A small masked image model, trained from scratch: width 192.
Rows from block 3 of a small masked image model, named by matrix and row number. Rows with one number belong to one neuron. Each number is 500 + 40 x the weight over its row's rms, rounded and kept within 0 to 999. All counts start at 0. Numbers have three digits each.
After each neuron's rows are labels from the 100 images, of 14976, where the neuron reaches its highest value: "top examples" is what is common among them. Only what is clearly more common there than usual is listed. The data: made-up ball-and-stick molecule models.
# fc1: MLP up (model.blocks.3.mlp.fc1.weight, 768x192), inputs 0-191
# fc2: MLP down (model.blocks.3.mlp.fc2.weight, 192x768, transposed), outputs 0-191

fc1.246:489628526486446509388498423440465501510501511496492466551555503450475417536474490492516445534495567488494497528564485500515519485456521472473504495491499531444446449550535467479451483437480496490505509508484589530471513548551454507456451564597478493503498508406446455555525526494441493458518497478513458548515497486481466507527478512511404479486494458540470448435431543557431521521491497491518488437483462486506487534491569470481488459475520496523488594535479579495595463473452434485521525539432483533500535528544489477506472500531475496516500463430521602518441448468495566534
fc2.246:525474425490512503515481553465470500471570486495519533465468416484543545440472446481521549515495511474517458504488494487475566504487489485475474326481490494560523552424443564534576593544491503517464522505496424450531492515582495443508470539458518555502528458445529519470542480463542490534525531511463566456502535511481510495520495514496416504452508531513480510518509422452518493507477573541471493516486515431491520501585512464496535489519456507509506415504512481518479501500562553509447417514488538444516569514384477527462476521490421502567471512537507455462504501532444408507
top examples: space-filling; balls: five

fc1.111:468460510486462532518486518494519430496437485514523501526499493552477433495501499491525538462524492504494520516520472443460525505458471488514548512394480452590511509466469434476470491529499513601374457473523456496474521493525468495472463562472514499584555474491473551519596460498477457490500503382517445453568531394491494483480489503418445481529508532474468508504480419531455550475484515476579510476510538505473495550388605461533502480556518477491465537515533530463552479504529555454542518505467519507519564471478566480497509481529462444545501539514448436523556425517530540487
fc2.111:549456491524489469483508455480508512524566511506499475476462541472503501621484453454501443541469512505515493542462455527488477484479431499474443483621487552411470537493526505614500532537573441410581461485476532537557487506498495515569456517493505492503485479493477476473429477489537523545451468587508581518490522567527487490502471478566531529483465454491465526528518541519517499512513492491453488489559439477498513533627437530459464549492498508526490461527470457466464490496531525535463481427469518487520507541524466562553463586498553487402508442487520479493483558402469516545
top examples: dark backdrop; space-filling

fc1.188:493475504480506527501532514517518461488506539446495458498574450515458550498527498478504459558523467518490466474476492547512420489444482444403629467466518527488463534487482518516472567492444555525502544396548544456491523546571543527485423572509483525422493531478483441502471463461441498436435509446554454543489518480598531501513455512505414457488490533537512536533498508469503556464493496496521419443559515472531525555526478440407511523509508520457539524518608468485445477495472505493464497492447468561531469538485538521526463445479441547538551527517490520471452571513454530464
fc2.188:514534482546474489538475516467481533521481431521532530503411563498546477486491496513528553462507517514480542488550476474466541470543544510524373552577469500462525464495495480487489440469536406490454459599505487532520446469421485533489508455468518463541504462548490550453538472475556477485533478618475517462515488549398488587502543508500568534555493480472451466466528500508471486497483506544514538552481487515418489427536553562526478474483508487489501458477422548514552485511526466443530495527504520470515568478526500541443522453459540508495368471521544497538542419509508468562
top examples: space-filling

fc1.321:500481486478557494482556476468497462479520498497508486505424445460485461477481528499501527474518425400558513535479483440517543512538502551579499497502458517571536539468592487430478458520466576522445474478530534521492526491481537485531482532414458479474555525547480463489438467520542494380503465463476529455485480519453500428465523502557445466532456516592510598532613494493489567527539500519533531462556540454495512496585488485532530452538544530513479396485510499515585410485500558475475500542493504557517541454470546508535524507509471507456481516501457534479582548480481513479
fc2.321:491397506567525459513489457454415502474508557502505535487536433489574478532437539524504494434528490479474499494550571485507541475544540477510466513541421525526524501496457532515467498468513549442470556521450528465525559467487477604411550428471534502550508472477447552455483507533492530509514507433491452484495460410601560500489483535478558458506480541465525520388479498441539479453430532486475456489553499525564501437505508488542483477480527526461443519533490471434493587519480484458564458515505516533456427551508512516523474505517566482529496475404469526494513489567551497498
top examples: green ball; small balls on sticks

fc1.349:486576503487509519511485525473431499425506492477499481708532457515320519508492514540492513469483503497535528484542484431536534577472531487484508505493469473493651502489554521515553519500510538496479490492473528519544514504530476471537468476535499555506520517515543494502474522456544527512500515560519497507463496430500492541520557469486494557521517530533543472517444471558476476497481488530502499510474369467547568508431444484489452505513497516474461515511514465525492497504527498492464460467524546494515559468539530535504465482477524396489498444566498434585506474501470473468
fc2.349:521481509518506514518528478496521490524497450483528507464454450554594527424529492436512494532491471465478456518485560568441470439497553500515479523510501493545443503533451547458543426469447551489488533514504490432487459490412517464486486491484503410493435466518366540512497495538544573502535492441471553512530530480460500453473437595546519521509499463534529485514525474466492512477546463457539516517502562561350462505547541510486484511489465490495524553523556599471496511535550567456474548528510479470482461538524512473522575472448521569572468492415451519515532491516481536534
top examples: dark backdrop; small balls on sticks

fc1.392:496456541507513425472456487496442524479477496503516513445610476535602560432456448490485447482475484482495492471482506516506471469538519485450457459515491472567469472559478495475461517492463512433555474510488529448526506568563537477533535492561490567542497523505449530554465500449435472496531571504550442441500483477480484568492499473554500483509426530474513461444590486442457491465509448486492464486459521513453569459526461476478587556487490471420520522493473504465501491417533467482524497523463473397534492438548415447524441529507507474482506507495548529399483436525415476475
fc2.392:538502454454483508504513487468575491528457526472508499603414499482443511513525533485518545465524463517439495494511566478500566578435457494473542492543506553495572504402526485484451438503479502519532528511464489464451463509467460541494418519540537492540539471484540522447524493423552524421504424465443453497554575515508468516534516429457542510468600532515511508496440464545494447454486527509479516555572510483492450474513539512566501426527544558526493430518471551531465446553591537436501487506485538523531533497494485542504533417540432505543482504492538513503489573529553446517
top examples: space-filling; balls: four

fc1.655:524607501498496543450491439572539579524473519497526580484466464486551492499483425486563465515488527541528455464488499498428533497480447463532524448463529532497462450530487514526493494518564530586484495549465478523468507566517551538526485471514452466542546541559403493535495571487504441545525475496485510491570503472567508492441581500470506476418545483516544472506497458482492452527439542520502476495375489616523508487558497538492545501480496538447498508491489504559561537509546435519466557541533489515408460531453446453499500445479475528497580468484537498484463563483549489538
fc2.655:486453494479503503513517575495491453470537461540486476580465544562482486508495557515457523505505431481445541511537536516541440488484548563494511572557469473514551542487460458499502474482448470407521482482555495524575495432454481519479517559500555524484457481444595516462536486525505535462487511534504490539417525495373506541584487538509510539586459501480466539483506526498500534427494464484500501507627526441502512506505494477545485444523505427522525503529517487467429447468489574444569540489479556528596522459557552519476556547466534469483465530555502549528554532526465515503
top examples: space-filling

fc1.745:448554510515597508520480489493529579553483503457413515578507498553544597505456478508573606561463487471541485489498520507494498448499513486526470442564483507571470390480499511480481489502488469424506517480520482463447504515528502482503477576487574521492489483524485519485537522665488517528476485533497519467485554489514519500490551515531568505567445472491512504468543510486474532526419456498504532439454441474486574426477538522531475622519496480497471523488500464535523479492431501501481462492518576529565430557508474522507486490514521437467499436517491471478514490579460491522
fc2.745:452522488574478475508519501458487465580472424531536513500493506538568498457476566505554492503528500514417557554539490504532483496495536494504522563549382530475489487437476480549471527509519485558477526461484571512518537477455494624449579561475591409504534531574476511545446466531501512502552470478426458517498493479462516454424508477422579532447496570480522495504464474504494452462446484512462532526602447517533527489503522507502468537436536485530509513450517564486521530492409509448487513516507521560463424468509510482477522457484511489543488462470415530503458472497469517461
top examples: red ball

fc1.229:604511519417520553476462445509465549491531472464517484537441442455494471459412561507495511481442507527499500504475528524519569512476466572515500535530492496541456493609480452495417553493535552528410538507502563464480503491548462521446477457489510469473448513493478521572535531477531499459552471458501509583508556440483503423594516456482523549564499462550471469549437519464567530492438537449529492488524488502484454442588564469483542495445497530508487525528411557538530509501476425529499487467469497488486564536511454491505450512575488477534518529475563460508466504552461533512
fc2.229:492495496415481484483498572536521561530502516529471528470454583487501472512541418493505528501392559544476524451535422487558501473513477490511482487495489523527508504432497518501486508474485466473465496567590412516525412490552494528550468550465506535479505529466497539547498491574435501503494474498510514515544439516450536575474511478565515527512533512507474542520523459555524474478484528534543681495507516480479487521531485554481533478527486547521642498438506533480454522471564482511476440433497462429453484486505540503523569483487475487461513471503473554500535506414527445447
top examples: space-filling; balls: three

fc1.331:625488463492460481492437471511511507465510458461523508478487515509463448482465470509498477494441510538478500512435442515526518450460493524529450529521429498422457608500526505505514466518530483491490491515552511479561507478519511432498522426490465453521529502567508471473515580437465493496494516510488505530539457487511559510535429507485490506461430501474404507567442524541466496514478549483499515575576588539581480530471524512452448444601516483530513523468533549486527501509603506465454530538496451473486565476469552430492510438549455545459500541449460466577450455501404524474
fc2.331:486472526485504527453523520548500532503534549549494453491538478515469507560519529546462502418532459526519467516524541490482491513546438539539546491463570514576598430453460477475453529477502487489561503493495472530399476472465463522472561528523545485515446489437452545519464498502512461486442532486553518526490555517493435512489567438517503474552547477468572530395555508491512467465520477542503518392436506476442493486499488563457558539446456498510499500575494488594497407493488442462579483493513533494529441504512506580582495570484511468522559443507555503461516485502578468494
top examples: green ball; space-filling; balls: eleven

fc1.428:494494552536608537526518516483477553534441452436517532487500545484550520464464486506568566534479536501520546494538529487483571500436508503550516426527431507552495507514501516433476540508434549470441453449568526491427578474524529551548565518488484526496528511526492530523560491552465527506490503584445522496479496484491516571534517550451505511550415468486531488514423513496502497462446462542495466457460470428516565497541439523573496529430520436569498483526482423519534485477425517525525491500448519491542530609548458554539518484515563419494504505478515487453516476537413503497
fc2.428:480504500398493478479471487589528469486484520543496401476516473560464563515464489499413522512567417489486416493511470462523458487542518493499518534528590489495577496486519499595466480477502501497478603546423484459563372570493464509468433495512512518483436443475467571467503452506433507550528486521636524500531545525459458490509468480517487499507542477523480426515539517502474496504493489471502442520516491535501476531501553498499525493518428539434512550507495568472419494482502455562449460483519520503498462496473496480461450500502489481523494475507512490535485576494602480552
top examples: green ball; purple ball; space-filling

fc1.138:552480523445469553465482441479470454550459507463525487466470510526508453498446501508539479565476505547494486522497459523491493590537450466426466505500545422440501421520509449487483473515537496492464473493462487507523474546525510498430435453455486510475509519546494472517558517533493553546516443502499514501561422545472467473601482500474399534563487528527502509478543482408511440496419476485498532525478435507583417541320462492498485514469475543439504526505514563483538480505445496483474544499525579463456566494518493532431474535459458466459494524490547479506506458522491515554
fc2.138:510450517500459506497531550481477510488484502510491483438563535488429495552441499495468460517543484556475510432514560486475419492527458494538499520488491479508500496519505546481494496420602527523566522457525511461537506481504490510499476492537521530514478526514429540530416543487499507498450507440389428570426527485558523503492511522459534530496478435472467500419531490507479469568500476517460513485593443514499505385436485482519486524466467473508524530447510509577463512502443505434478502506543527526508437605491614443477494455460578583537476566441504522423521442481508516477
top examples: space-filling; purple ball

fc1.385:585481522524436493536448538492548520474478490468556500559526490489458456457414558494537526446501490555448545430447491491484537566478420524511510548559502538440527555524489525482427489491460499469528480497514510550478488494503479476445491475450389480500513465523492507506502499435438503513491519463486529529441475491526500361534489499512490511476480576498536484543548523520507509542515589499532430540472531497552505494483552534582505477580531505505496502519516525527489479495598489555503484484500446507464524503485482440537477502537454643556538554467508432411524521574490482559
fc2.385:481430445481539513435473515496465531490584433485490509457379495515517491469515485537490515480441533535493512556546444526514539518536544498492471486585542487504552497557472538553467556513519515455457528505466441460460556583519527506519439513496483517494537524534511477478524547530492498544551545508481516502603524536511523395449366578553466573425500505525436444452576496545515516502496521506537446490512528498522500496480492507546475469521502478498489508461525490491496547547505553569504419501502481566534527516442502506500498467389467454506414502529482486468448494556420476485
top examples: green ball

fc1.75:475477432451427416447504435580451464448438502561443451481523548390511531439468526491485493563430527551484466476521472483456474532572469533475499553453438530535571492481529497472492514475549520511492537484510436489484550542496593544472457532448517457528475512466539500518523518505505509450523571541500423452433476443526551462488515488504510581533477506436458489488551511455502494453447533493494510509493477425478486469478507462481478497452476461481463532550458493438490539471567446511491414528459521512512492599456515492491477531511506468523401479412505528502506478432518495440
fc2.75:515492594548543561551511572427527498551546564478529530526491476580505493526525521532445541469538473417499577495512527512570512477413548490536504478512558420457457462552485551511501470527462482478493478477495519473510465443535443447517589441548492545473507504524467512503457517466482518512504513468509568533519547512437417474475489484485490395485490468542531508492474456543467506568490455502490486482453545552482514527507502505523475500523551509504502466481580490559550483489435550558509553471545474515475495379536485551533496499514529525493645524577474485499479523483466550562
top examples: dark backdrop; small balls on sticks

fc1.461:539567482519454515511468523499619496508464482542504495527579489486467582493526534507514539511531496503362540482484512489528489466452491487452453497486572505539499441487471484497486496495499530499560531505399482491501410529499427461498510494464479515486439517390500483565548454547506504521510546462498540485427488430523484585477492478452500525503668537500561480486492503463551519476440535498474493545409503520466479496561572500486540551460486509428511530517538481479396559486502466493534487508493505525515456515498483477436488510515516496545511483479499490505506491473624471487
fc2.461:430446453535496465500500505477487449500488494481493542492535516494560491489415491509537499506472510499427459586540419522561489462452525456470488518580444479486465473480432626628488484539554491485487615504491507457467482542542514512456444486505555485462553534491509493475513538529441570549551462513493473463557507585479540487450485553420502559485498506521435437509488475519528468525446472529481466534515473554554482451500580510511456514470516460490508519461454538453457571574484539527526487485544478523500442516502537458443463449478468496498441460452471528543515528580492505506
top examples: red ball; space-filling